python train.py --model="sound classifier" --gain_aug_db=6 --win_length=512 --norm="layernorm" --qk_norm=false --parallel_block=false --moe_every=1 --slots_per_expert=1 --shared_expert=false --width=128 --positions="learned" --momentum=0.95 --epochs=149.4 --warmup_steps=2280
Rows from block 5 of a small sound classifier, named by matrix and row number. Rows with one number within an expert belong to one neuron, the router's apart. Each number is 500 + 25 x the weight over its row's rms, rounded and kept within 0 to 999. All counts start at 0. Numbers have three digits each. After the name is the row's rms in percent of the matrix's.
After each expert's rows are labels from the 100 clips, of 14848, where the router gives the expert most weight on average: "strongest on" is what is common among them. Only what is clearly more common there than usual is listed. The data: synthesised imitations of 52 everyday sounds, one a clip. In brackets: how many of the 100.
# router: slot weights (model.blocks.5.mlp.router.weight, 16x128, trained with AdamW), inputs 0-63
# gate: expert gate (model.blocks.5.mlp.gate, 16x64x128), inputs 0-63
# up: expert up (model.blocks.5.mlp.up, 16x64x128), inputs 0-63
# down: expert down (model.blocks.5.mlp.down, 16x128x64, transposed), outputs 0-63

# expert 2
router.2 102:502480516531530513496496506510524516506537505536498468534555541508507477478497495466469504514472494548500464531479572487496481494515471525474490466481519487517514481459491508487562460543479534
gate.25 088:519472485520521533509473503469532483554492527541543529511518491470465535482490536500484504522482488540476479532511476483504473503478549513483463474497502500477522485499430498554493474496503520
up.25 094:520476532523536490498512520531507493479513494524493479492549471525518494522500536495506510458503487474473539488520491531483543493493445505470469520518530506507480507506501512465522504505498524
down.25 092:481494504483521508479501506544521473482500440512521441480488456502499499531534533466491504483498539479522568454502460527486496480506515518473489459463472506471479503489518552513492514505504485
gate.26 090:488540526473523492473522487491478457468547488483514503528502506507494517497501511474488457508493527477493486463504500514462534500474547487511460516455507486529469499473441494523524440484520498
up.26 077:500524537483505557519472520511526494517534464504460514542503503518512475550444502493485497463501504482500493537490474474492503520488452488492481524500534442502470512492506502520481505499503545
down.26 079:515497504496513511504504480476545453466499504495486487522507513566515543525496467560534475548500505471492487477530486474464485517547522450524463497469520472454520465496475483496493463465458555
gate.27 131:425476515509490468467480502511459537513493536557516485505527500491472458514540466437498467488522497500510512493484528539489485557496504539471475505488450477520499498497519492537508465514473464
up.27 132:534538480512521540519489495480526486448523448447516489532469524479507533433480545546515513494479531497500488516509480474546500470485480484506488485510547514499513502496452493474494523488536521
down.27 124:503513533458525507485499499477491491486516492515509498512521533524500493494510486501538501475526483535474480524490497517486480471485475523523496496499500494485503486485477500500535527486504494
gate.28 086:508531508510505516558546501500520494465490521515531513469486536469478498536468476473499520543500447507543548479483489528491506522486469494484557521502490474502508459492511529516510485524464490
up.28 085:504486525500514529539562501503490526550479492494472491494479512513464527494449475532494468487483526492549516492513511527533442466507465470480480537503522499482505486482550506543445486478527505
down.28 097:497513485485511497491493490504510534467530510513529523523480488601518480532508520492480513436444504479486493523486493504475503464485510494553478482489513525539517505503483476514494490499528469
gate.29 081:499479495532466467490496507496509509484507522494502527491461502478513479523487511510497510532492516487481539452522496449425501502505502515464478467518488487522525521484508502508482484492502467
up.29 084:483519487502506497480482473497503520501509523525473476481532484542478489514503488492521505519512527511537497526468471537521513434526509450523559504469493528524489486529468487458505476521508521
down.29 093:517458485527521563514499533482461476500491445515518500528555509490507539529526528498468477494529467474445542479514432486488506476477490522491490477538486522473504495523485461505458509502541514
gate.30 098:528454503479505544466510492509496503541523477489513489506539453497495491472526496497526566533509474507558511472512479495510482539540464510498534520457518514489512469493477468546490515519501526
up.30 099:547509465524504466526544519493492503485495495505475458468527478508483503496495482487506589489492470491461505489493523511461516556500476511531508499443525494510555525467489493486490493478530515
down.30 105:492480495491521512505504490519518498512516502471498521492474526543499458528520487487491445508526518484528494496506447495510527521476514520561516458526496466494505515486543557508479502491498488
gate.31 109:514483514539464466516471504504472489542515529508473514498486475499465539480509525526467517465480479519531502464523520511483526471490518511506533499506501532506531427444470505517507526512498457
up.31 104:511507523486481505513445495513544508487494508538510481494499510500442523480507543493477512495465500486514505497483496496524525502468512507530512477482483537521488478456482524501501492534491466
down.31 114:512493494496465522476527494497517520505538499484518530459521483512521521496516506483489513476452546514517508456488497478493521470509531530461514467513522482548490542527469472492484521524507478
strongest on: coin spinning (71); household (71)

# expert 1
router.1 094:455523530491532504507497573466491483482528470485461511525528519519496472486481485484490478498496482507486535544488478519476480518505455471474482536491497497521537519507475514496524457507500516
gate.18 086:520461486485494506446479465554545519512500462527517472497516518514499483513508480513437511474493507496512498508507505483507524524498554510510501500485524467513493463511513510482490529479556463
up.18 088:498518529519499509515492518507448536502498478481474484474462490481509516532509510480526518479520483510500543517469507502496509465499445516525505470505525504478515542465525503513531455487456508
down.18 085:462512482518479504529521456468472485461447500509531486487499486526529522542468507485525499488500534518494480504500484518474493488523502445483435497525494516518479508561495482497516446509495450
gate.19 108:492477519455495524521547431516504518522528470520503497451470519519492460505503509539498526472512485491524535492453488510484553516516495513554519467474495476517435508526493521461466498507506517
up.19 114:519526488573484479480449531486507507472468525473524485525539493532479586496505498505533529510515462486514467503537519455504457514470533496518458519503511513485544496476470450527510480483488459
down.19 128:491489497550529459484509521487496520525462506500500497539509492520501485502459478509515499482526435533494499476487452486517478504507476525496439496530502494497496520529493508512543523502509415
gate.20 079:521493506479486482479485482477468510537502478483468473502521517505521493498538514512499460526489510513444480492536492489529467486503523522537488522511519539507522438502519485440479462531480524
up.20 079:477521480496503492492504532530506458491505552514570519505502516485510514517493505518506509468513491518498500467469505554458533469464497489504492477506515446462466540543474515559495521491503495
down.20 110:499518515535496498491476483573491516542524513511487433443488513507477497528524504536471527505538509446485500481490488481476511488481526516508465493489487544508491466469484481513499517461472527
gate.21 091:526510504497517516521512467525536516467515570499494526502470487510521451530537493561524562462508496463513546491493521475490471546500511517452483472477515505518483490505510492533480492475482484
up.21 097:491483508506486471487487516501423483522490446502524478523528509493518545481466490445493423522471523524501466493462510482506554475490514514533501513507465506491514523514481539453512510503551462
down.21 086:505487461493473458498475507469459483451542526455477487468557536501503509524494537476487486490508477503503517497485516515493494489511467492525474529507496535512503516479508527512523531501504514
gate.22 094:555520480526553506487535505532524476534502450504510489494476466546490519465519483526530469495494472492469451505471500454505517476490453515502462492478480550498526519520518516519519495538490505
up.22 098:547485494485527494498492522498524488503523518546508503491484491513535465501493486463452550506511518485478553507533488561518476485541566511430509473527529497516509475482503508478486501486504489
down.22 113:494509472491500506483522517509463522485520462492463517486505472542484527547530459518527464476515489515490481539529516497487477531506487507507503505488528472483474478475493471479503538485485510
gate.23 091:533480530488516424476492507512521503475486509492499502482516481492540497509539461453523493493497521532482475530468486497524501487494496501447458450523555550503516539498510523546480511510505493
up.23 112:509493523463485440474493491497516479475478491479521506522534508484516505513526470450479500490480554501504473519461494525531522511512453469512497501517546488489518516514546490531474550501512523
down.23 093:495489503455469478515483515517435486463478527503494507479523449462523476484460460507513500499568523457475486513473483494489487488517478498440483513478504515480527489488489508514499474490493486
gate.24 097:490478504504508506491467516480502449508500479498495530519518489500532514478540558502533480537480553495467501522449434468502437488506552481540479520503504499483513519509514521488464527490515499
up.24 100:489533516501473484509504476498515467496522512517462511522524513503572479470529532498520467532503513484495514542489460467510512510492515483501434526489522474503481506513505513463492490523525482
down.24 094:486483510504471488502517464520481500478531483488482495507526557511472524455462472489501466454521523520505496534494519477532502519476509485537529562516478499514504483471473533464505450498497430
strongest on: melody (38); music (38); car horn (28)

# expert 7
router.7 076:521478517525494564538451483555493477481496470507493530470492500504484501480488510539513536487500490449498508486512511481513491530509471536495539490490531499510524466510498443473503477506530459
gate.0 111:486519514480476504503504492508532507518533565526494513518488470518499524474515519501522488465494528487519489482494512470531475463486516504474520490504499600481509488507466487531514495496409510
up.0 098:506507548486503525551519509498498474471521491469474526533489507490534494528467522523561476511509480515575460501491492498522516483494490490476475523487487555499490506522496493517497467520465492
down.0 097:468508500489522483480536510445427523458448505486488494497455468491508435500501519517538486535455480514490523524483485473528495486492499500455501523522516521493497543466519502488499486513518502
gate.1 117:473511535519517463509455508562491507508500505500511514494524512458508510535506499468496515477511528509512485504484496523490465521507488535496505516505518496495540504451495489482484502476502486
up.1 109:474491482509479493479480520487511492485485479459493502493511480512485459463512517507518504515496514528484486535494500480518542462466516489527505521484519498471491514464537520535497473522510537
down.1 099:525484521466478482517544492502451506495528471459459498491517509522496459569489503493530472473517544503520488502481461493484480514491563492485429496510513474496456484495477492484530510505514486
gate.2 087:522497515506492513465488517480513482550482455526523468502493525512482515495551559505509488524474534504525462477518473533543531517462546530519496493528531517496499510468491495483515530499457489
up.2 091:516499460479522539515478501478542476483499515516485566508504479457523482496465469523462484489510537501455498479513505475473499477523468498489489520474482487525515484529482499498501485511526491
down.2 093:539493527522529524507493470459481541453495493470465505536516496504535494540501491479492512464546480537451518503499540535531514496495503491465474507486486464479464497488526484545515522487508502
gate.3 110:473504510493473511519482529519493518509522496492507494523498546514495476438519514489526482513475477484576533508480468494529524522486506503511482502548505549523522507503500438476490486507474450
up.3 093:488506531485462458466506490503472486556485515473519470518487522491486537511478541532503512516496510509504471453541491531515533533474544522496503507476492503486533500495492481493500471497486524
down.3 111:467509503488529486488511541530450509561497491517507534489499509482510516470521513506551523528484537469513516455499500498519506515473517496523503483493490536503505513505497496490439496521486441
gate.4 105:470517506461477486457471502499504496477466517503505499476527493506526538472541521500494515493505475507508471530514509500497506529547472494521556495502486491497521511524512520509476514491524495
up.4 087:509490453482506504488544490486470515511498479469547535556457505530509510530465502502484477522493510487486514517542502525487500451510523505485520469552519464478469516483499507481507495485509524
down.4 092:474455529500491495483525491487503477485516501478553508506431497466523499469488510503490462494544495532531491512497481511508557522513485494479498480494487521486515505500481493516527484501479490
gate.5 110:494530502523468532484521494508528498513516474503491489529504507469495538497438485516505543530517453463488508523498498523467521478520465506500459493496535495486457539503482470483489501533501506
up.5 109:488511527475497501492439495544529507500503519504464491478505506487486477512517477521495535430505540518520456500492488470474517485523495497496516523456529532486500498468476501479506511555441503
down.5 114:562552479463521517510504527500509494502508502511481472517498490432484515510511472494509502471504552462514484498504455508515523486511470470510528541476518495486525512490497510479474501516520556
gate.6 111:479490482488517507467483506530539454474481513498474515546481528531504440459497468490491509486478480500526515487476484521501507531509567510458515511506524521528483466485473531520499544494531480
up.6 104:544502491484479494552468525492477524533521507510492487506496500463513578537493515486534509474507498477475486528482512497526503476486466495505492497514529478463513508504499437496486470486484497
down.6 098:530489460503508517494484487518466536521488557497490470507500502482534467520484519544515468514489475521494501495509549527538511518516471510444482489529491501491535501518495522495533518513460507
strongest on: household (100); typing (88)

# expert 5
router.5 088:530508465528492547525501520478539510491509492466511485455501474479500457489449521502486497462524469521474554536493509452490479518506486529500472471484525494513503497479499517470511523454531503
gate.3 126:534505503511521494478499499517485506516473505538504532508480469556483497509493459467491474500510504499484520524471528515527453519541499524487502493465459481496532502460525513528507532495485474
up.3 139:508504487514483481499531534507464518505485429502478507502480495543470507486496453496520530478503471494500511515475512536526443525522454505523479489495476504490530513482525502538499531483486473
down.3 164:521500501486522491521519488530492486495482442524488481545506505563480480498488490491560508473539501502475507530533523514513487503504504516547491482489500493509542497494493507494528519508492474
gate.4 141:521557498518495465527535493536469513525498541506479535522481530480517491461495443452536499490538470511463510460464487499477497510491498490460467474509500539484470494474510509578508508555523502
up.4 142:524561502519494479528522487528468509530489531492470539532474524474516478468495434447540521484527492503479520456466484491475507509492490477462461484506496531480469490485520502573505503537525500
down.4 138:537548506517510504490485503497503501459456532494489520552466494442510496489522475501540524493505469513481511433508501481500519498498495495484445487511497475468466456516537507524484483482513502
gate.5 046:521523492493508486488493535488506477535460492544456519518474550498498498512510537488519479464533499496482527511500528500518486481491498458525544491512445524486506490517506527510453505485521489
up.5 095:477500525547488491538520477502484499515492511474539507501508531541477498469502473499503572527498505461513470477491504509471499530526512495480434492486476430455515495470521493490483515512491501
down.5 072:496482487541472509441520527490460489521503524478521487500516488522513514479494520503498527547458470492489464543515478455540479444516510524490525503469526528519500488499542479480477489499442476
gate.6 071:508507506519510461494479479506477482492515509540508477512502459509469479519455498538506532476506483521530498490481451564518486516486527517475489533495493526492537543505477530535481527495458517
up.6 083:519554524485456480476542486486466505506526493445456507508496485520499519478544521516481481537525472472489528490561481484516496510477486492492477505527503515498511481493536481522499565510562515
down.6 089:555454526475515491471472506501519472513519532495457498481520468512518477489511478491520510495467491549473455469513474518545535519444528512567525497485508509492475510527495506503539492524465490
gate.7 074:457527498509516500496499502515480539493481527482483476517455523527461500477545556520494482500446522515485531464511497486537526494519529522547486500515500478506488533482578499545485488510478518
up.7 085:464499486532523502471519520495457467503514500505500482531512523512472505491575567504489472524493499499510523459487508487531487485518558515533462501483520471494499543476576504502512513490484477
down.7 076:451539481536502491462481502496496486548489473494479511501560451519463480498480455474480471517504478511485493538471517504492468474509475506437496526500527498471505489519470491521492493466483489
gate.8 076:517479519491506475473507480496560506515542487523484500468490518506527495538511532512526470521508522528483479513515506520546523493481483510504506477528484494506458483530491504464462497494480486
up.8 102:503504481527534552475493511506465470498500504490508509520511517495473505519489481510511553485472487461525506468474504455443486512533509499473511508468474489480544519463501493509501509505504488
down.8 060:451461512525499502516507511483455492467470514491471473471514491548512511505498488569524516466522464519496502501528526502485462454478532467440482488489504496492557460534517512460478478546488486
gate.9 121:516517513498444523477478501533509512478497473500526496501521471539478524494505401446509507497528489521495484477496502532506439526513528532522508474475505534504516457517501495511527502514547515
up.9 114:504481486474530454450497521486514488517512492519502500478513457492498470514538555402439489468507510503480487535520506517524514514478492500517541511529490452471487496464502518507494517502490500
down.9 111:505497484505516503504524507509510532514551544504512552449508491467493443473580522503475526542517495475564500488490530510483527492511505505514555493483501489528473521502482475494468497479510468
strongest on: machines and effects (98); laser zap (81)

# expert 12
router.12 092:482473456494528500524437472532462530481484536515525507518514503516485519465544484475506494504542536529497498471519537468518529519510493482497529453471514490507519486504510468487523508516505459
gate.3 092:463507479484510475526485495537454475520526493497507488481504509499478501504493502482502500580540518485523466501493504541518545500480478512487519508509470524545490528499482476504504491487495479
up.3 100:448505539508500486482464515489462486493493480508507517534526507507463542477539540473498484529502523517506497477487514548482518512522501501484532533493471547468536520546443479512493479524496500
down.3 094:494504494533477535498501501460469493496516539489484528505519482507515446507486526503518491470495505502496525507454505510510517539483461513464476465480481482479533511497518507478529495490488477
gate.4 097:503500498508548470504507489476519496507493492505544467527518482496479514517544540517453512549534523501504487494487510489522534497517498455505511510511486468514529560509488495525499447493503508
up.4 101:516477509485547454481515479471521492501500519507535467509489478486498511522530531521476524504518575480508546490448502472496520511495487484514502503487457467521561556524534486540505517494527488
down.4 087:468493467513474502490487503496501528504455466483523500501484483556485495477503478480462484496523443545504497452489559510513504457514476477499506493449500488514540467525505490478548460474530506
gate.5 115:498476457463509511510491524480504482490475516495488497506474501486494501492463522448539549461512517521524502483566477535480544528481470481503472492497496432483465526501533520533491508506507514
up.5 106:540507454501513503508516512480517483511510451495479467499464491483514488491454539456529551470500490490488527475542487509504520483478491519479469493538526471483496466483500503495518509481509498
down.5 106:540473503529439501480520543473521518450554529471466578480500501526533459507484497513495475477449486490469473493487419504484493509468500505456511497488481516535525492489487505488502507531496539
gate.6 081:469543478519509493483499508477460498497507513503516478499539491462555485458486483480535483498516530491506519536487495499489552490467533504471494493516494486482523538506503481523501497475522505
up.6 091:529498531497488452528492491510488528476484579500488487507501518513521484524517496530491531499502472514540511505518510527492485495508538522504505482484473482528531424503507485508519534516494496
down.6 093:487527471533502508487512491531552519546446484512496468487540529473540555467504485503570502499505506503482485491498516495476490535488484514466447508519499513450502514523529494514464461506509499
gate.7 103:526519478478451508504506491493530494482525495511531513490502513530472507538489488450506478491483484549471500480474525523518493472515504517468469508475523468551522475488509453479481538534498464
up.7 104:500510505489514526518511490529484521468535486527481498512511457532520480470511501571507504463507518484526500481499484479482522508488461465517549518501480515494474516481487500478518512441514545
down.7 106:486556474490517506500534463491482536487485541479529552554495497488512473509495501505493465506546531502505476514491506498484519525531495454502538537499492543501498504519495503501508501523488488
gate.8 112:497532505482505539474502498545535466470523525469453530495493474546510455544518499490512493495506513484435454471466539520484540474489539494480510497529547485491480498469498478454521495463478544
up.8 106:502455487528480467501486514437495510525495500518545482482511497476530533464460495478491500490533470498550544524544443494505467476491472523491486515490487481509516489512525528524472493541545471
down.8 127:510479504470465479493513513482482492472454509499552508439490497432537495467528529489503539513538510507526490499479450477491496477500491520516510480491489505520487536479516524523443499505521416
gate.9 097:472519479491470509528502499493484487507465506552507532534492498478490525511507506575549523475498475471428496524496476482469497550494504494524530493487507494494523546518505514481489466458531509
up.9 103:522514472539478481473511466528561508482499482519491472490506525516522507496500523542477567503478483474547511528444509511498500498485481512531496502489460498495517475462430486482513522499514501
down.9 098:516464490480440476529498527478539499485530496499480517471492508537502464516480495461483494500448500468480531508497501493493452512516529501489439479525516506479508476495525498514524530528425521
strongest on: waves (68); nature (68); thin (high-pass) (29)

# expert 13
router.13 098:546432480531528533525487482457497484489483504489494498496481459507483502467473511519486524478488512499483508528528486465516494528510504547492499481483538515502517478482492475474475485519499465
gate.3 090:539502505477488444476510481509506503506520501586498446529482521507514453455585495489486534529510519488474495466466481487514504497476534502486511508511510512511483490477504485479475488525459532
up.3 086:527485481515517488489551492457503482502480506499467504560495502483513455510452471506509574506524491477519487494464485523550468499517501505475488516511536509490505515535506465499513537495500494
down.3 076:507495511492523493472516496486458498528476528510453514511517499485507496516474511508530483542511467538529532489486529499523542519486490552496538505526449492499496496509516458512488512503484491
gate.4 086:497497549481511487508469505464472525542543536529507516498514519501521515495500477516476462448509566514476484511474458493536480488467497479520470510533495516496476548521549519512510486492489484
up.4 088:535514509494505529509468540498523493515475476521523458491497507486472504510499463517527546502519496497537506532477502505500488556494499532471482523482553511492536488500479526480479523549522513
down.4 074:484513511527505483481467508488490496494478520483515457503486524475491529524502482494487504515482500548488562497505581464538483472504511497504532491534501517439503510498476485498493455487471467
gate.5 103:469541477495523491495466494537530496478488497465545446494522511512501494507522536465488496518515548470489536486538489487467511498497501516514524525496483483462508549494505475535513499479520491
up.5 107:475496493495450499461507507503554545493519502525470487549498504503492490479580487545500526535510481511502481479497484516553478497488541498519492506504497462524484497535495503483496520477489464
down.5 093:503519522519445474492501505498529512513534510491469527481503491480460436491568489489460455535521471516552528517520520486518503500512524459539472464514519524524456491497522514517540514510493510
gate.6 103:462513525471487513507502495532495520465493514474483509529522543512484532482500410494512499530506505495544477480496486524507475478536495454495511508452464548496484503559517479490507498552521504
up.6 093:521514532536474487509504496477539457523491480488475489477472516454516490536488532493513508511507540501455426489523510535513541517472527473503470506512492482492506523508484494571495480482459508
down.6 117:514519502574552496497500515462471515517545524535462495493517518512551452498526512502446487502458466513444519527467540496513485504472492531513512479514495501502510525497494499503433510488469584
gate.7 129:466477519516510484504462507496468507556519503521490502477518523522465534501530531523469502545497521528491527491525524505470512496494473503501504482520510504503479511480478509505493473466493508
up.7 123:540469493506457503476529515490529515474485458550500518497495468529487487486503451539525507488479464500500456543470509496501498494484520520563503503512472508495512473485573529527485498536459470
down.7 127:463492508555457488539495529518466490465516430528471506459491493526516522473468468511475494484476510540510491536520472497501495512509470491552454489518498474491488505498497522503466508512504523
gate.8 099:475488521529498537564495539461512497512519458468505416527512554467528477489486513491464505486513510497502478474527490511484459529488503479528449471523479457511522501524474511495539522500523503
up.8 102:520480508497495497484507528496483531469502487531497515511498543479504527463505461516520522510501474502505496496482491550524485503540487511485473468507480470483484471510499537488501474473529474
down.8 111:463485541492478496523523501492516486473548475515495471483504525477496473496482519517454482524453499482504465473532450481491498479489477520529440491532488475552511505485534511491492510545494481
gate.9 085:502490527475498446508509479477479500520505528497494501488460515487476525530481478450465472513500546515473439472560467497530512477474478472504479483471483470487484522462489500501498450554456526
up.9 086:482544508481510521547448483469464501492479528501480503495495505503465535485544513495472541485507527528490492513511483487505479462495455470453508499505498518498502514475487510497496439545460519
down.9 103:496474492462455479504498491479502517509540526512553490493481503469462499549539521509528562494545493493506510450531514489511509520471532476526459457530445480540500515526542517528511505488516492
strongest on: clock ticking (93); household (93)

# expert 4
router.4 089:505459473493497548484476501479510516467515506487526498509476490513495473479505496480509493476482509484544517486518494473483539481516493508489531482487486477572538456501516488450478440460522445
gate.0 114:518543473486501498526457472519503498491505491504474516492509532498506517496549485475468515512525528496492454508476471531494512468489481512522505496510520502524498472517494488466498492474487466
up.0 111:497461532508526519503551527478489500518504499475517465520488492487509498517447509526539509513484484495503536478498517453516477519503513486519506506504476497488489522456471486513502497520508514
down.0 085:475535502514532493484479501511517501503501458523509539511471517496545498484543469473446524484547504470496478540507473503512510523523546535494482551453494514472527507513481500473512465543524499
gate.1 130:497520480538464467498522456502510534482511495493501494490492508481461485489550538548527522471513520480517531492519469480503529466477529496504445498495519479502477529473522512507513522480499509
up.1 126:495471517475506506515478521477508477496481464491523542470501502531519506513477450468489469510481490532482466517496532530493478500505511496502509489509504518500531448514504490496495470515509473
down.1 119:501468502493517496500511529500477493519418456512490501527491503464491514556445494496541486510466487510499478506497521509494496497504493508524527525514513495516530493510516477499490482503482503
gate.2 129:466470510476538491486561540508493483499534489534503456503509506521493524483546481440532472525510522509559466523442521500486507508517550537513518520509515499530504497499485497490501480496462494
up.2 120:496488518490534480505544534509508485500504497545517490484502505496515519491502480462498444522507510518550468512461540487446522513532482530483507524500512496532496482532504504484527517489478513
down.2 137:439491499501538498516471504542505486549550501503490484475492517468498522463503482501487490487485498462540508564514522501494497487503529516523503524512502494578466508497478504476508502500479558
gate.3 083:521469512510519517566534476479507518488482526527456528530482510500501491503486439558537502497517546488533478477486500546493516471502514491494483489521505502507526500535464490540464463495403500
up.3 110:468520505485493504462461511501489484514491489470514465440541514488490511505506558436467499513500452486477536526517508487491496501486467522525487493474518503515470502474521488463496524492587530
down.3 081:508468526457483533480497504473508488478472566525555489460504514527486559501506497468503489472523488534483461532506503490500488517503467520511506457467543541533462451490497503512500470573505501
gate.4 114:491477508530452536527494532463477502507510429519513449481517516500479503493480552508507502486476458524517473468512499517523461520477481512529453462515485472511535510510456472523497477464536492
up.4 105:476480491529504493499491531495462496476487477546470504497526519505501522490481472511504511522495485508479507489473500510467466520496503523516493476514466471527507499510479471476509466480519491
down.4 119:459502493549473500536493515451500506465538452510500502478502485483493504507486470515526529507483488504512479468506464510506487499490487521534456490520496497529520520517499525486478504521539511
gate.5 081:514499561469479520475493512495505489490493528525496484525474491504470484542532511503479521532508521524492466518480505482522479458483462490533490515527494478477498520511513488509491464495461519
up.5 087:481490497479494498430496485499519482484492528463476476503518498524483505533522519448505528519497509486494465491481499490529426496534515497523512523501499498484470476538504490505490521523487517
down.5 110:479486468466574517491499515506462504489562518551483532500510508584494471495475513479516500496484491523506509458552500490503477496520496498457464452478507491488509495486469475516552488489521483
gate.6 060:554511486491473517522519467468460503519533554464522541527469542543493514523507499498457445498487476501437496534455505507514554524525542524495455523509498517515457526532530519494543523494508508
up.6 080:496467466532515493466480501529473525491526513582499527524490477491526474511491477484458504531538483490478513468529508461508466451500522500492479477510510474508472512511485509507552504478515504
down.6 080:539522530521538484495470501516496499463505473460542490500507517488512473554504474531508474472525529507442482515494504520550442528499465485489489472466522468486501497510523511494508478513465530
strongest on: barking (92); animals (92)

# expert 10
router.10 102:482485506500499522494483550470540500504486485455498473527465495495527464460504493479496458509490456520509527570491468486509496501485486485492501521540544482489486470535500508467466492506491478
gate.7 105:503496507523517587516458535499526525470452535499511487485522529517499497559486497493493527497503466546540533503539520550485535497495508523456538486503500478507506472533490509511491494481512499
up.7 108:508538511516522499525479530487478503509501513522459472459489498469514483531444489529489536489510479534497505502539505517504466515546527502480468497472506542519501526497480518517514502481536490
down.7 113:496484483488513519483495479486514469556489525520522517489493492464532546529467505503447532497505496527479505495476515503481516553469558479489565505500516505488486502496484499491449493512492531
gate.8 078:504501513502484541528541512529470535522511517519492476468510439503457472499524493499517538479497513492522507425494493499478454481521511524468514480480466502481486471500489510500520586495495524
up.8 083:524501479517505468463458519455533486504487458514513511527480553516557478485486533518484512495492503460464502517499482484444560488472470495495487527542527483536504521485507533512490495482519452
down.8 109:470502497504505483464489498464484488527468474490476486495489497506490501494523485458544505547521473498491508525475527514509475517523520494480523515502477540462479505489524520463528471501491568
gate.9 105:440446479489542534529481478476476461537486561517488466537528487531499510499466538466532494483480536503504525453503480490518496499484478493521500512494498523488500512540418516492504447498490494
up.9 093:529500526505471452489508459491516494492491410527484552497504491477510494539513493493492535503522471487490496541504519543475518487506527502486472529483508482526481493481532509479487505450555528
down.9 089:506517466512496500503461455451514554501528482475485485526490493478511515491513534480503496518451503497497467550497490532451524550525488479537504498521474447507523531498485516534463549495499509
gate.10 107:490507500498481455490489520529508502514517509514488499500489470508529522509449503520536503510517465487542450466460493525494544516494454515430456480532528517502500486485470481540501552488451513
up.10 106:500521497515528524511513481499484513497476481481520507513510467504494480516544479499497477498495492502464555514537512478511477457465548489521516507473434478503504511516541501453501433485560495
down.10 093:551488529531483507514485509462443466530506531527494488494531493523473483495554510468448520512464472526537512500482479477507506478489464476509487490494510498513496480496509510478473539491485510
gate.11 073:535546515518483515545521517497505488457476511531462448494495540488467497515478511447474518531508487502480527496529547475546466492530504521523511506503530465502534488522505535531513467483496503
up.11 077:533485511538507548491483519512533509485494499467508501538474531505514447511483529488509458520488448504490504543539509453494483487500441477546485536492459499491516487505534490515504506528461494
down.11 087:518483493569550473480508461513485470495518501500531505511507512505503473497502535474463498502503519524498518463467511458434492479469503517505473465489511504477489481486525470503486512474492523
gate.12 122:479515466461505544529470493498525544439490480500546488526515461548460502496515456538502487512493487530516513532518495535502502506470446488516531478504467474480490449528477483480506508491533513
up.12 117:520467521514519461497558453509493472552538495530468484489509479461531486494480526476475521491491535482466464495467505462517516514501546523490501501492510505509509546463516502474518465524522506
down.12 111:553488516523520469476482542522460478515527567489504551434492533431501536504479520531504518497468528489476529500495516496492506517499511531529510491480494458521510505509508497522511467485495482
gate.13 106:450472505460532529474511500493479500492518546494482500477532477536472509499534463523494559494522480508503449470493507506528474519490478496508473510499486498479483548532506421514505460492521491
up.13 100:462496503473537521492509488514498490507536548460503505465508478515474513506495452523504569512515479497534441498496482507519475507503476465486469525495481497476494559512506417515521484489524473
down.13 091:505497510472476448466493482499489555480500500514510553485500488504511505510501536497473476488479514520518499508493502525473501518481499532491516522524508496519435510490562545537491486545510510
strongest on: applause (82); people (82)